{"train_examples": 195000, "cond_dim": 256, "cond_dropout": 0.1, "channel_attention": "eca", "dropout": 0.05}
Rows from block 3, named by matrix and row number. Rows with one number belong to one channel. Each number is 50 + 15 x the weight over its row's rms, rounded and kept within 0 to 99. All counts start at 0. After the name is the row's rms in percent of the matrix's.
# convs0: first 3x3 conv (model.enc.1.0.convs.0.weight, 192x192x3x3, standardized in use), inputs 160-169, a 3x3 kernel for each
# convs1: second 3x3 conv (model.enc.1.0.convs.1.weight, 192x192x3x3, standardized in use, transposed), outputs 160-169, a 3x3 kernel for each
convs0.5 102:35 65 40 56 47 50 37 84 71 44 35 31 65 58 59 30 52 73 56 56 46 31 74 58 35 47 61 57 41 62 49 60 49 58 75 27 29 54 76 92 50 35 51 60 63 51 71 41 60 47 24 58 76 55 52 50 40 53 38 28 44 39 29 74 53 51 46 47 40 81 42 54 31 45 42 44 40 55 36 11 29 46 58 46 37 26 60 58 60 26
convs0.6 099:17 08 54 67 52 39 63 33 59 67 56 52 44 44 45 64 60 28 57 50 83 45 33 31 22 42 52 41 90 42 36 48 62 62 27 33 64 51 57 55 69 55 31 61 49 54 64 45 23 54 65 48 28 35 49 74 63 45 41 31 63 59 37 70 50 33 47 20 42 61 65 31 39 48 65 47 58 70 85 75 51 71 46 63 46 33 49 46 39 47
convs0.7 103:84 66 40 74 46 38 54 42 46 44 83 53 53 35 56 62 38 56 33 39 22 53 34 35 63 46 59 44 60 58 65 31 55 45 53 60 29 28 34 72 40 35 77 43 35 81 49 45 64 45 32 33 26 60 44 57 36 64 76 49 90 67 27 46 46 55 48 53 67 21 70 50 53 25 48 25 45 51 47 40 52 49 40 42 40 64 36 37 48 52
convs0.8 095:53 57 55 43 29 42 17 40 43 27 38 95 64 44 46 36 52 25 54 32 60 67 58 56 59 51 47 63 71 52 42 21 71 68 59 31 36 25 58 30 51 39 67 48 68 62 47 73 67 31 60 53 74 34 41 80 78 60 54 33 49 13 41 17 48 41 61 26 66 69 22 35 52 66 32 86 70 41 59 55 40 52 34 65 63 40 54 51 48 38
convs0.9 094:41 51 35 34 41 37 43 54 34 70 62 52 34 53 29 42 61 39 37 51 35 58 50 39 40 51 39 26 44 66 37 60 42 51 23 36 44 68 35 65 26 49 60 44 61 29 49 43 45 51 41 44 51 56 57 31 24 50 73 35 62 61 17 50 50 50 45 49 48 61 55 75 47 38 53 29 66 43 73 62 47 62 67 57 56 28 83 41 42 49
convs0.10 099:57 58 60 58 61 75 64 52 79 38 39 15 68 66 44 42 58 72 72 58 58 52 46 51 68 39 69 78 60 69 59 45 39 36 51 60 50 63 51 50 27 35 48 51 61 51 34 34 56 54 63 64 29 34 37 41 59 49 49 32 44 55 47 67 58 28 51 59 82 44 89 50 65 22 37 45 40 59 32 08 43 49 49 62 41 56 59 84 73 51
convs0.11 097:47 55 72 72 26 71 17 37 22 40 42 53 46 37 44 58 36 33 54 73 35 41 47 53 78 72 64 42 35 34 53 52 42 57 28 39 51 44 83 42 32 63 48 53 18 68 49 70 26 48 48 29 30 66 36 66 49 48 38 45 44 64 52 56 31 57 41 26 64 39 47 26 36 71 36 62 50 46 46 55 62 25 49 66 57 62 58 51 56 64
convs0.12 082:30 41 44 73 62 51 90 43 42 37 35 44 43 57 39 51 65 35 62 55 41 41 36 42 49 40 74 65 72 61 49 59 43 32 48 32 53 49 35 71 55 62 54 44 27 43 61 57 51 54 49 48 44 39 87 43 36 81 63 44 83 66 41 47 42 46 41 76 80 67 65 60 27 31 70 51 70 70 57 50 57 69 74 47 72 46 60 12 49 34
convs0.13 087:76 74 54 60 57 53 76 30 49 37 56 67 33 21 25 60 55 55 36 68 45 48 66 59 52 48 58 42 52 63 52 34 49 24 54 33 21 56 41 54 91 58 22 42 40 51 43 52 38 63 34 73 60 56 62 41 49 50 34 58 44 40 42 35 56 41 24 60 59 58 68 55 82 52 40 59 61 32 35 39 28 38 42 58 77 99 90 65 27 43
convs0.14 108:54 55 41 61 41 11 50 31 17 22 25 45 35 50 24 27 69 37 79 20 50 61 73 38 74 33 51 52 59 49 58 39 37 66 36 49 47 53 57 29 36 45 53 63 47 46 57 53 36 27 82 49 66 50 57 67 32 48 81 64 42 48 44 54 72 41 42 55 68 47 57 46 65 50 42 59 82 47 54 64 31 61 48 49 51 36 35 54 58 63
convs0.15 088:39 31 58 59 58 47 49 43 67 68 31 31 32 48 23 54 44 40 44 35 32 64 54 39 48 43 65 71 59 23 43 52 41 45 48 26 73 54 38 38 35 49 30 55 15 50 53 37 54 41 40 60 60 44 16 30 57 28 58 69 61 60 48 33 70 73 38 52 58 56 63 57 65 66 60 38 42 59 66 58 39 54 69 56 61 61 83 54 24 37
convs0.16 098:77 72 77 34 51 43 45 38 49 39 49 74 50 45 49 53 63 47 18 54 70 47 58 27 70 39 25 51 57 57 36 63 67 37 38 38 82 62 93 13 40 71 74 58 20 40 34 54 61 72 42 46 51 52 22 72 56 61 85 44 76 57 58 70 60 44 33 66 87 41 47 30 52 43 57 45 43 51 40 46 57 70 66 54 49 40 48 32 52 48
convs0.17 109:58 51 63 80 56 22 83 35 93 48 64 46 59 66 53 70 27 39 37 30 36 29 68 49 61 29 42 48 84 50 64 73 43 65 76 41 46 45 37 25 50 69 98 72 34 38 49 92 39 72 47 58 66 37 42 18 53 85 55 47 46 40 34 39 57 73 62 49 63 56 58 85 45 65 60 53 32 41 45 48 24 41 55 73 28 36 40 47 65 61
convs0.18 105:59 56 40 74 29 47 45 43 41 51 50 37 62 37 51 43 55 42 21 62 51 47 27 42 48 65 44 51 88 57 66 31 63 42 76 56 39 99 60 79 99 76 83 87 74 76 46 44 62 52 51 55 48 29 57 72 38 47 27 47 50 30 54 40 70 33 56 43 49 53 43 26 47 45 36 41 50 69 55 45 33 37 58 53 46 75 56 32 51 73
convs0.19 110:65 54 32 43 36 61 36 60 35 62 52 47 43 38 43 24 12 71 80 82 39 48 42 59 46 46 73 49 65 41 58 51 37 57 60 33 77 15 16 21 76 81 94 33 11 61 47 42 54 59 59 54 46 48 63 28 43 79 37 28 48 16 42 44 39 32 44 69 52 53 39 46 71 42 34 48 35 52 56 56 54 46 34 43 31 72 63 29 61 41
convs0.20 106:54 62 42 53 28 18 63 32 36 33 60 44 79 29 52 46 65 66 28 35 49 33 45 73 69 54 60 59 42 58 75 50 64 66 60 52 54 63 24 32 30 52 50 33 56 48 35 64 59 49 47 79 38 33 69 42 55 57 75 61 52 60 30 29 53 45 47 38 25 62 15 45 44 50 27 65 53 77 47 70 57 61 72 53 33 38 64 38 47 33
convs0.21 107:40 63 64 60 54 51 50 45 29 80 37 40 40 25 42 58 26 38 29 48 48 49 56 54 41 48 50 41 61 70 42 55 23 58 46 47 37 62 35 43 48 37 66 53 47 59 37 61 56 60 48 30 60 53 53 69 32 44 61 51 56 59 52 73 53 77 70 46 41 43 75 31 61 58 93 25 52 71 59 32 47 62 62 54 64 43 59 39 70 61
convs0.22 104:44 32 57 57 24 37 54 68 45 82 42 58 52 30 56 24 53 95 59 48 33 52 62 49 64 50 57 43 46 56 54 47 54 37 64 59 47 55 48 53 50 41 28 31 50 50 49 73 52 42 49 38 34 40 44 30 70 54 58 57 45 50 39 49 51 48 46 37 49 63 60 49 62 71 44 44 44 63 62 70 33 49 67 46 52 46 34 56 53 55
convs0.23 098:53 55 31 66 45 38 48 50 59 39 29 44 52 54 49 30 61 65 45 40 41 46 55 42 39 62 48 70 31 68 15 92 43 72 33 70 43 54 39 34 12 58 44 57 43 35 54 42 59 34 37 38 52 29 69 47 53 34 34 45 26 46 64 64 37 66 76 43 68 49 25 66 43 74 37 73 60 15 87 46 52 69 77 53 74 65 41 58 54 55
convs0.24 091:61 53 42 36 56 47 69 42 57 56 72 61 34 71 61 43 34 26 63 46 53 42 38 49 81 35 60 48 53 59 53 85 46 74 66 60 80 32 20 71 65 57 40 31 23 56 61 46 41 33 38 54 63 32 52 35 69 63 92 28 45 34 57 61 27 53 40 47 50 71 67 46 41 75 70 60 56 49 69 60 28 37 68 63 49 65 45 67 47 39
convs0.25 091:67 45 46 47 41 41 45 46 64 41 18 39 60 55 45 30 63 43 29 51 55 49 61 65 54 24 82 35 41 24 66 52 25 48 99 48 51 46 73 00 69 89 68 63 65 50 54 62 49 63 62 45 21 39 44 50 37 44 34 55 51 53 41 30 60 54 63 56 62 48 57 57 51 33 23 49 52 43 48 54 32 74 50 52 48 53 33 76 34 44
convs0.26 106:52 51 27 57 50 52 68 54 21 42 58 18 34 27 67 72 46 41 62 75 54 54 44 52 43 52 42 34 36 48 43 49 49 68 51 87 44 37 51 41 56 46 62 36 55 43 26 42 55 61 60 56 61 46 35 62 72 19 40 37 45 34 54 55 52 55 69 30 28 69 66 32 62 48 80 16 48 40 69 35 52 40 35 60 48 49 04 58 30 49
convs0.27 091:51 82 34 50 45 49 49 19 41 33 32 40 80 40 46 54 73 63 69 60 46 65 70 68 55 29 38 83 76 39 56 52 44 40 66 29 63 50 58 49 60 43 40 83 68 34 56 33 47 43 59 47 60 69 56 40 33 62 35 63 35 40 57 30 59 39 64 60 49 63 53 26 64 65 23 43 71 95 80 70 61 66 79 45 35 60 54 37 61 48
convs0.28 085:49 65 57 45 50 39 54 63 43 52 45 49 62 45 34 16 78 27 50 49 50 21 44 48 44 42 53 62 71 52 50 60 53 60 50 20 33 57 72 46 46 70 47 41 15 65 49 58 54 41 43 41 49 58 38 56 63 35 34 38 65 64 48 56 36 46 40 51 72 62 41 48 56 50 33 53 66 44 60 51 49 39 38 54 58 50 30 34 33 35
convs0.29 107:45 62 49 58 45 36 62 54 48 55 38 72 51 50 39 60 34 39 28 48 52 34 32 81 23 60 73 46 39 35 35 48 44 41 67 43 30 31 16 99 48 31 45 44 68 49 64 77 52 33 37 49 58 34 39 49 70 46 61 42 27 29 32 66 55 38 49 58 43 53 30 66 60 42 51 51 36 63 67 48 70 53 49 45 49 51 33 57 36 69
convs0.30 101:46 55 60 40 43 22 64 50 23 68 48 79 53 47 39 60 49 58 41 54 69 37 52 41 57 42 44 80 55 37 46 32 43 20 45 59 88 51 09 21 08 59 49 53 23 46 40 35 63 34 44 40 35 68 45 51 78 53 62 52 32 36 56 73 64 63 54 54 40 47 37 51 41 49 61 49 51 59 49 65 49 59 52 55 56 50 61 81 57 31
convs0.31 113:41 59 28 60 33 58 45 30 61 64 51 49 50 75 63 38 42 55 49 44 60 40 26 52 29 29 74 42 58 51 79 52 72 72 54 38 35 41 28 62 35 17 66 54 52 53 41 42 50 53 34 56 45 61 48 45 42 52 49 57 26 39 56 43 44 35 38 46 44 53 25 55 49 54 72 52 54 40 54 45 44 45 52 48 55 35 49 15 39 50
convs0.32 099:82 58 59 49 46 49 41 21 54 43 37 45 48 40 57 73 49 48 69 74 60 25 31 53 33 54 40 51 39 29 60 39 39 72 50 50 31 34 34 43 31 44 59 42 43 66 24 64 48 55 59 33 91 58 69 54 58 53 37 33 68 51 49 57 46 43 54 48 50 46 42 62 89 67 62 40 38 69 56 30 45 44 39 49 40 57 65 39 48 28
convs0.33 086:30 46 47 39 67 51 57 43 43 53 50 52 35 49 56 37 64 28 44 58 51 47 46 58 40 63 68 42 47 65 36 51 48 51 32 44 23 28 24 75 50 38 74 48 55 56 36 41 28 42 38 44 44 34 32 42 47 47 72 33 59 55 54 61 50 81 57 43 32 41 56 52 52 72 57 57 44 52 53 28 36 45 44 45 43 33 31 07 48 46
convs0.34 090:48 56 67 57 76 68 37 29 48 48 39 29 61 69 67 54 47 58 44 47 37 33 70 62 34 48 69 49 14 41 42 38 38 33 39 34 61 92 63 58 99 56 47 63 61 61 38 60 42 43 26 41 41 63 38 43 31 56 31 69 48 64 56 40 25 58 23 72 43 31 47 54 50 71 31 58 78 66 62 75 47 18 66 66 30 31 66 41 34 28
convs0.35 093:63 54 39 41 78 61 86 67 54 35 37 55 17 44 50 47 45 58 42 58 84 54 56 51 40 64 45 58 51 29 57 43 47 46 35 38 43 54 49 40 38 41 51 37 34 48 35 46 42 56 42 40 49 30 71 49 38 46 45 38 72 43 53 34 60 46 77 50 32 38 76 35 38 76 63 57 48 53 61 89 46 63 52 24 27 32 47 68 56 47
convs0.36 098:53 45 56 68 84 70 50 59 58 27 32 46 40 53 61 63 58 54 67 50 32 39 36 49 55 39 71 56 50 67 44 85 52 64 44 58 37 08 24 34 48 48 61 67 54 61 45 62 46 59 48 60 53 53 52 67 50 43 40 58 58 76 70 67 41 49 84 24 42 69 58 68 20 65 61 41 40 30 85 70 15 48 58 23 75 54 32 18 17 74
convs0.37 099:65 38 62 39 47 53 51 64 55 64 36 46 34 83 21 42 50 33 51 35 25 37 61 72 76 45 75 38 48 50 61 50 54 34 31 53 46 25 36 28 58 57 35 60 10 64 69 44 45 44 21 53 35 45 56 26 45 78 36 50 45 34 70 40 44 48 31 58 45 38 50 44 42 63 73 65 62 44 36 35 26 60 51 52 63 34 39 34 68 41
convs0.38 123:46 46 78 60 23 70 42 62 58 34 43 62 60 43 70 39 62 54 60 35 38 51 38 34 55 47 68 35 50 36 50 59 68 53 64 57 62 43 36 54 69 71 40 56 61 33 40 37 50 59 49 51 64 60 51 24 47 47 40 41 54 42 51 46 53 35 44 31 49 25 57 64 53 46 65 61 39 34 35 53 30 48 53 42 52 64 51 46 60 51
convs0.39 098:57 79 80 87 90 52 27 59 87 46 70 41 67 31 39 74 72 43 46 45 44 59 58 51 61 79 63 46 43 50 34 34 57 70 42 65 64 42 37 44 45 24 72 27 43 51 58 52 63 48 68 59 64 59 42 59 46 34 52 62 48 46 43 49 50 65 33 33 29 66 53 45 31 28 68 67 66 42 51 40 61 63 30 00 26 22 38 14 64 58
convs0.40 102:66 58 39 55 52 48 47 63 39 51 65 45 55 65 30 33 57 30 65 43 53 51 44 60 40 70 47 72 40 61 49 40 78 64 58 46 56 41 63 62 45 20 56 59 57 57 55 62 52 52 55 49 61 53 38 37 63 57 43 76 70 43 67 50 36 36 47 53 47 37 53 61 54 47 64 52 57 79 58 56 78 46 48 80 41 23 46 61 28 49
convs0.41 081:19 64 55 50 28 44 25 53 65 57 55 48 14 59 48 70 40 31 59 57 39 66 43 26 63 41 50 71 39 49 59 43 72 82 27 48 61 52 24 42 64 68 66 38 68 67 55 58 55 47 62 52 43 38 18 39 27 64 43 60 46 56 73 35 37 61 39 43 26 43 32 52 67 55 23 41 60 63 60 43 56 44 41 64 46 34 66 37 58 35
convs0.42 095:49 61 69 43 36 18 65 28 52 49 31 53 51 44 25 57 73 73 40 34 36 42 50 68 54 54 48 35 49 55 52 25 37 50 45 27 37 29 43 07 37 88 64 56 19 41 52 63 71 51 74 58 40 54 42 41 22 56 35 49 77 41 03 56 52 66 65 83 49 59 43 70 77 72 57 59 52 64 36 54 38 46 61 29 51 29 71 34 44 60
convs1.5 104:27 36 49 52 59 40 59 44 57 13 42 27 55 43 65 55 60 49 68 60 36 36 30 58 36 46 53 45 57 32 40 48 32 21 42 63 57 31 60 38 33 43 50 48 65 45 30 68 39 43 54 60 37 43 47 45 40 54 47 63 47 29 23 42 69 60 63 26 37 42 59 34 67 65 67 78 69 73 77 48 63 50 45 42 50 49 67 54 78 50
convs1.6 098:53 44 57 62 42 55 84 41 55 55 50 42 35 47 34 48 41 46 48 47 46 64 64 46 30 60 61 47 55 50 46 49 51 31 40 83 68 71 79 43 42 43 83 62 35 62 33 42 26 28 75 29 72 65 48 56 21 54 39 62 46 43 48 53 27 48 61 66 69 51 50 23 59 51 51 49 56 45 51 45 60 39 46 36 60 45 42 34 56 22
convs1.7 097:89 47 36 37 48 35 36 29 50 38 59 23 59 56 27 55 48 57 45 76 62 52 61 26 59 61 65 50 43 46 45 49 45 53 59 54 74 56 30 49 40 24 63 38 89 85 37 51 45 67 37 54 52 46 61 46 43 54 55 59 45 30 47 55 34 27 58 58 54 34 76 65 67 46 46 54 58 61 63 57 51 47 46 69 31 54 61 50 32 43
convs1.8 092:81 52 71 28 46 56 66 31 31 60 26 69 48 61 56 36 60 85 76 47 49 48 41 40 52 64 42 62 44 29 39 53 61 65 42 37 32 44 45 38 38 86 43 61 61 48 67 00 68 46 66 82 87 55 36 59 45 62 48 45 34 54 57 69 62 42 36 57 42 72 49 81 46 45 40 54 54 54 71 41 54 30 50 54 23 56 32 61 61 62
convs1.9 096:63 59 58 52 40 21 71 44 47 22 57 58 51 59 29 61 36 60 61 99 49 43 85 50 59 44 47 56 75 27 61 34 59 31 47 71 44 28 32 47 74 72 53 47 42 93 39 60 33 22 41 57 45 56 54 32 26 40 36 45 51 52 47 19 52 36 72 59 52 44 41 41 39 59 31 57 39 75 46 58 60 37 58 58 33 64 51 33 56 56
convs1.10 106:66 40 37 59 47 38 41 68 48 66 50 54 52 54 34 82 38 50 45 63 35 56 46 40 47 19 41 47 33 52 46 59 50 45 63 48 52 36 41 36 47 32 50 50 35 61 69 16 77 39 53 45 80 56 58 47 33 64 50 45 53 47 65 21 19 68 37 38 56 77 71 36 55 62 57 47 40 44 64 74 51 56 42 50 45 45 63 58 34 31
convs1.11 095:70 62 56 63 73 38 43 25 79 22 51 39 16 49 87 65 66 49 44 58 52 49 54 46 61 67 29 37 44 58 63 38 43 21 44 41 57 60 38 78 85 69 15 44 52 51 50 60 81 37 53 51 40 51 52 54 37 53 55 68 76 34 48 59 34 42 11 46 45 68 60 56 43 38 39 54 64 51 74 63 78 50 38 32 43 61 47 39 50 60
convs1.12 099:49 53 39 74 79 49 16 47 36 40 38 56 46 47 58 34 63 59 46 59 33 63 51 58 61 50 23 40 51 45 56 47 67 53 52 62 48 65 37 47 71 29 64 32 49 38 51 62 63 41 26 53 36 35 32 29 23 42 34 55 61 26 12 48 68 56 58 55 35 51 50 29 21 37 56 47 62 53 67 54 59 63 07 55 33 51 49 32 36 67
convs1.13 096:43 51 72 28 42 70 25 08 43 70 35 34 52 42 31 53 38 59 34 61 51 56 48 55 78 52 53 34 33 63 72 66 36 31 53 50 38 61 32 89 48 74 70 65 59 43 43 66 32 29 59 47 16 23 35 59 59 40 54 41 37 60 54 75 46 50 63 62 63 54 39 38 61 62 52 46 65 46 29 24 23 51 66 48 25 36 25 31 50 13
convs1.14 114:51 43 39 36 49 69 67 41 53 53 26 72 78 58 56 62 52 35 56 51 69 58 46 47 55 95 18 46 66 40 40 66 32 41 43 48 59 36 42 35 42 29 50 55 51 75 36 60 27 68 34 83 45 45 46 74 60 68 43 57 51 46 58 38 48 51 19 66 43 41 21 49 59 52 72 47 25 53 58 40 53 55 39 61 85 91 31 47 75 68
convs1.15 095:46 23 53 54 37 59 38 53 31 57 70 45 58 53 41 56 40 25 50 56 52 54 50 63 49 52 49 49 63 55 50 67 42 40 51 60 35 54 48 16 54 72 79 50 39 31 56 99 17 56 52 51 34 68 43 54 50 43 34 49 55 56 50 71 27 51 53 50 56 38 47 48 48 48 15 33 63 77 38 55 50 64 57 29 32 24 50 51 79 33
convs1.16 104:21 48 40 68 69 46 61 53 48 40 68 73 31 47 58 37 32 71 61 36 41 51 59 32 58 32 48 43 61 41 65 50 57 55 61 51 39 25 12 60 57 88 41 54 55 53 62 70 62 52 77 59 50 50 57 53 49 39 26 42 48 43 49 84 55 43 41 24 55 14 35 43 59 47 98 61 61 57 57 46 69 53 83 65 31 24 57 37 50 59
convs1.17 092:20 52 53 42 74 63 37 56 54 39 80 38 67 54 43 59 34 46 40 50 90 41 31 66 53 78 39 85 58 46 51 46 54 68 52 53 82 47 44 27 34 41 46 67 80 37 29 22 51 52 66 36 33 65 65 48 62 67 44 31 42 44 51 24 49 38 59 45 67 77 55 65 64 55 50 60 59 53 58 47 52 40 41 27 41 78 72 72 23 65
convs1.18 105:64 84 64 58 29 36 75 73 76 57 42 68 38 55 26 43 78 66 35 39 31 59 68 53 52 40 48 48 34 57 70 62 22 61 23 40 59 54 69 67 17 69 33 37 34 27 67 29 53 62 44 53 41 52 40 40 43 63 57 42 43 52 25 10 45 52 66 87 48 51 48 53 46 78 63 56 76 99 78 62 69 39 54 34 45 52 63 64 39 33
convs1.19 096:59 47 92 73 46 50 66 58 52 39 73 45 36 61 71 54 32 10 56 51 62 50 56 62 31 35 41 61 50 30 42 52 52 59 28 59 94 56 22 32 51 58 85 57 31 47 42 43 58 31 43 57 69 56 49 83 78 43 52 44 44 33 40 95 80 49 51 54 69 38 50 72 61 56 54 57 66 64 91 70 58 43 27 21 46 48 82 10 35 37
convs1.20 090:35 36 52 59 65 27 79 47 50 36 67 66 41 46 28 49 40 68 14 20 42 37 54 51 32 57 45 71 41 59 34 42 61 41 56 57 46 31 30 44 49 55 75 51 53 53 74 50 34 44 61 34 73 60 70 39 37 30 41 57 54 44 67 53 47 42 43 47 38 56 74 57 38 38 51 33 49 55 53 35 49 64 83 49 29 64 68 28 54 47
convs1.21 113:60 48 86 41 84 40 47 35 42 59 52 39 58 40 34 54 69 58 40 50 59 22 59 58 29 60 55 28 27 54 55 54 48 48 65 56 51 53 40 33 50 46 75 48 64 57 47 22 34 43 50 43 67 53 57 58 68 78 62 42 59 61 62 65 39 44 51 72 41 14 23 54 54 42 71 26 43 39 52 66 31 58 67 72 18 55 48 49 49 24
convs1.22 098:41 29 37 25 60 60 20 70 74 37 60 75 42 52 63 56 60 28 27 68 27 61 43 53 72 56 38 34 39 39 31 62 51 57 57 48 55 73 71 59 32 56 60 59 38 54 76 07 22 42 49 70 49 53 74 37 58 41 41 54 56 34 62 63 89 61 63 72 39 55 45 37 47 44 43 43 47 49 58 54 55 28 43 25 73 51 39 40 38 56
convs1.23 092:42 67 39 54 77 73 24 23 72 53 47 58 35 42 33 50 55 76 46 61 45 69 46 47 54 56 42 37 60 48 47 24 55 49 67 47 39 56 65 66 56 29 27 42 50 67 57 58 50 62 52 34 40 26 54 49 59 54 68 65 55 50 50 57 51 34 57 72 37 43 55 66 53 53 49 63 37 34 69 45 65 46 65 33 69 36 23 84 23 59
convs1.24 094:43 55 25 40 65 77 31 51 60 81 79 47 44 72 64 33 75 45 67 29 34 59 41 39 59 49 48 50 56 65 51 21 58 65 72 54 70 64 33 09 56 21 55 64 62 34 49 51 70 44 38 48 45 43 42 54 54 58 43 62 17 48 49 92 41 54 43 24 59 20 66 45 67 54 41 48 55 49 26 47 37 72 53 68 57 49 67 45 39 10
convs1.25 096:65 51 60 41 87 35 41 07 76 56 55 52 53 54 53 48 64 52 34 42 49 53 40 57 40 71 56 47 39 54 74 55 28 48 57 49 51 52 42 33 26 77 42 40 43 35 62 33 39 22 50 44 65 44 53 33 61 39 61 49 38 56 69 64 71 18 46 50 23 33 38 58 57 44 61 41 26 42 60 56 57 58 56 61 73 38 79 35 33 19
convs1.26 095:72 65 51 65 38 76 75 48 42 42 28 46 34 62 72 61 50 78 32 60 54 36 57 33 79 35 60 43 70 56 69 55 48 44 42 43 51 53 59 97 47 42 44 58 53 73 41 59 54 26 56 61 57 81 45 45 51 46 35 45 64 46 32 87 38 20 44 61 39 33 50 58 55 63 60 56 66 63 49 52 45 70 59 54 23 56 55 55 56 60
convs1.27 093:50 68 48 37 44 51 41 52 77 25 38 70 38 26 10 76 42 36 72 65 58 68 47 51 55 47 60 49 64 78 66 37 54 67 55 52 77 36 69 49 47 37 37 56 29 44 73 52 71 73 34 34 56 64 51 51 34 63 68 49 66 49 35 51 68 30 59 45 53 51 40 30 44 50 31 31 26 43 53 40 27 37 22 29 71 38 56 38 47 31
convs1.28 094:29 58 45 66 50 59 69 65 66 58 49 75 73 54 38 42 53 74 55 54 44 46 26 61 49 66 55 43 34 30 46 33 58 62 47 51 33 35 23 60 49 02 59 64 70 43 66 53 25 59 72 37 40 60 50 48 37 17 37 49 40 58 46 30 46 61 47 53 68 48 33 50 45 53 51 50 46 26 69 47 51 50 29 40 72 75 39 31 60 60
convs1.29 106:42 90 38 99 58 58 35 46 52 51 49 38 70 50 52 54 76 29 38 51 51 44 33 53 43 69 41 34 46 55 25 42 65 60 55 51 56 58 55 73 40 01 42 22 22 59 29 57 55 08 38 49 48 30 49 73 42 55 50 49 36 46 64 47 80 67 63 43 44 66 29 66 43 55 61 48 43 64 52 47 48 81 66 44 38 62 35 52 43 23
convs1.30 096:50 22 41 32 37 52 69 32 50 49 54 48 59 46 72 46 37 46 65 54 38 57 49 56 14 51 55 51 72 34 42 31 49 58 37 41 65 58 64 37 56 77 52 58 38 45 52 63 34 48 21 57 23 80 48 43 51 55 35 45 52 68 50 15 55 50 58 47 58 48 27 49 57 33 55 59 35 22 57 68 64 46 45 50 86 69 54 30 54 45
convs1.31 113:55 64 54 69 56 32 42 24 44 52 56 43 63 47 42 57 46 60 45 49 56 52 60 42 45 69 22 57 46 35 44 60 45 72 43 33 45 40 50 40 57 50 56 44 54 48 21 47 29 49 51 73 70 45 53 43 64 45 56 24 61 38 43 18 56 46 54 44 42 40 55 46 48 43 63 52 48 51 43 28 53 57 31 45 62 46 72 67 67 44
convs1.32 098:52 62 43 34 60 56 21 44 02 40 60 39 52 49 50 62 65 39 36 56 52 41 51 43 44 42 34 29 48 45 35 60 39 61 52 45 35 59 37 40 48 44 73 75 59 55 50 65 31 39 51 93 71 43 55 45 57 52 40 48 43 57 53 40 41 72 33 70 62 76 73 28 79 64 60 51 40 53 56 40 43 45 38 62 32 65 55 42 45 38
convs1.33 101:43 80 41 29 39 81 51 63 42 30 42 36 59 41 43 59 43 37 53 34 62 33 42 52 63 25 52 37 40 51 53 68 39 21 55 57 50 48 53 37 53 26 41 51 37 53 68 39 46 56 57 62 60 25 42 43 37 63 28 59 51 43 69 38 62 61 42 68 44 59 41 66 61 51 63 44 41 39 49 44 57 41 21 42 51 31 21 50 45 34
convs1.34 093:76 44 51 36 70 62 84 60 43 30 42 46 42 36 46 32 52 74 29 42 25 59 51 42 31 62 56 56 36 54 58 60 53 42 81 46 33 54 58 74 37 61 33 66 53 52 72 84 81 62 03 44 43 62 71 51 53 47 44 53 59 55 46 62 60 44 45 42 46 52 59 65 53 34 33 49 57 33 57 43 41 48 71 32 38 63 53 40 44 42
convs1.35 095:32 16 44 43 57 61 54 58 23 24 51 32 72 70 84 75 56 67 55 64 63 36 48 36 26 40 41 48 62 59 41 34 64 50 47 45 52 18 08 99 89 55 51 51 72 48 54 58 27 59 44 36 52 90 46 42 55 58 64 59 53 76 71 35 47 76 61 58 39 99 58 34 47 42 53 51 79 61 28 53 63 33 23 31 40 49 58 50 71 57
convs1.36 105:43 30 38 39 52 60 80 54 59 52 59 49 56 55 32 48 83 14 26 47 28 42 45 32 39 45 23 52 69 51 57 40 25 46 35 66 49 54 34 37 55 60 69 36 30 39 19 56 36 45 96 33 62 40 24 36 41 35 66 31 50 49 53 50 41 73 50 39 48 48 61 46 40 63 44 48 38 37 60 25 48 41 68 75 36 95 35 84 76 23
convs1.37 092:24 51 56 31 34 46 35 79 58 45 31 65 69 34 74 41 77 51 50 64 30 43 66 61 50 50 63 65 59 64 48 42 55 41 46 58 42 55 15 54 71 56 58 52 73 72 53 51 27 42 00 88 35 15 39 57 47 48 52 52 53 68 38 66 48 59 29 22 38 64 92 99 60 57 49 57 42 64 48 48 43 60 26 41 40 78 72 38 50 33
convs1.38 118:46 73 64 26 51 58 66 45 35 42 39 71 44 70 56 59 21 24 38 25 53 58 60 51 60 66 38 54 56 52 59 46 58 57 50 40 68 49 29 33 04 27 71 63 71 58 52 50 70 43 51 32 55 46 53 41 61 53 52 49 51 59 50 49 52 52 45 42 53 42 58 70 53 57 51 56 59 87 54 31 51 44 54 69 52 47 47 48 24 62
convs1.39 097:55 61 73 29 19 51 53 33 35 38 49 45 65 70 62 59 32 57 55 47 34 53 31 67 37 45 47 49 35 44 39 63 29 55 43 59 55 62 37 75 47 99 53 33 41 49 58 35 36 64 55 47 51 33 62 66 69 52 54 48 52 48 77 47 50 44 62 75 55 60 41 34 58 64 55 55 63 69 47 73 75 32 71 94 76 59 68 62 78 60
convs1.40 118:87 48 57 42 41 65 69 60 21 59 43 48 56 51 38 86 73 52 45 41 48 30 40 54 24 43 86 25 59 52 13 47 52 48 54 48 36 41 43 57 67 60 48 56 71 36 16 59 32 19 56 50 55 57 59 57 56 36 53 54 40 40 56 53 40 55 57 57 52 49 72 48 48 54 51 48 42 35 50 42 39 80 78 42 36 65 60 75 34 61
convs1.41 094:58 54 56 56 40 64 30 32 37 53 56 46 71 22 71 55 56 68 47 59 34 57 42 40 40 66 47 32 49 47 35 80 48 56 44 47 54 60 46 42 25 57 94 85 61 57 36 31 74 33 44 76 71 43 38 32 56 59 41 40 59 26 50 58 67 45 54 57 58 43 40 77 55 48 52 48 43 53 57 58 33 37 56 40 52 71 59 40 29 37
convs1.42 095:68 17 37 67 61 40 87 47 43 28 57 47 50 52 17 68 60 65 40 68 58 51 42 58 41 58 59 47 59 45 34 60 53 28 51 47 65 21 39 00 40 78 95 67 66 56 38 63 57 61 45 64 51 67 66 41 26 20 43 49 47 41 59 26 63 34 63 29 62 29 68 66 54 20 43 32 42 49 56 58 54 45 56 39 52 36 40 76 08 63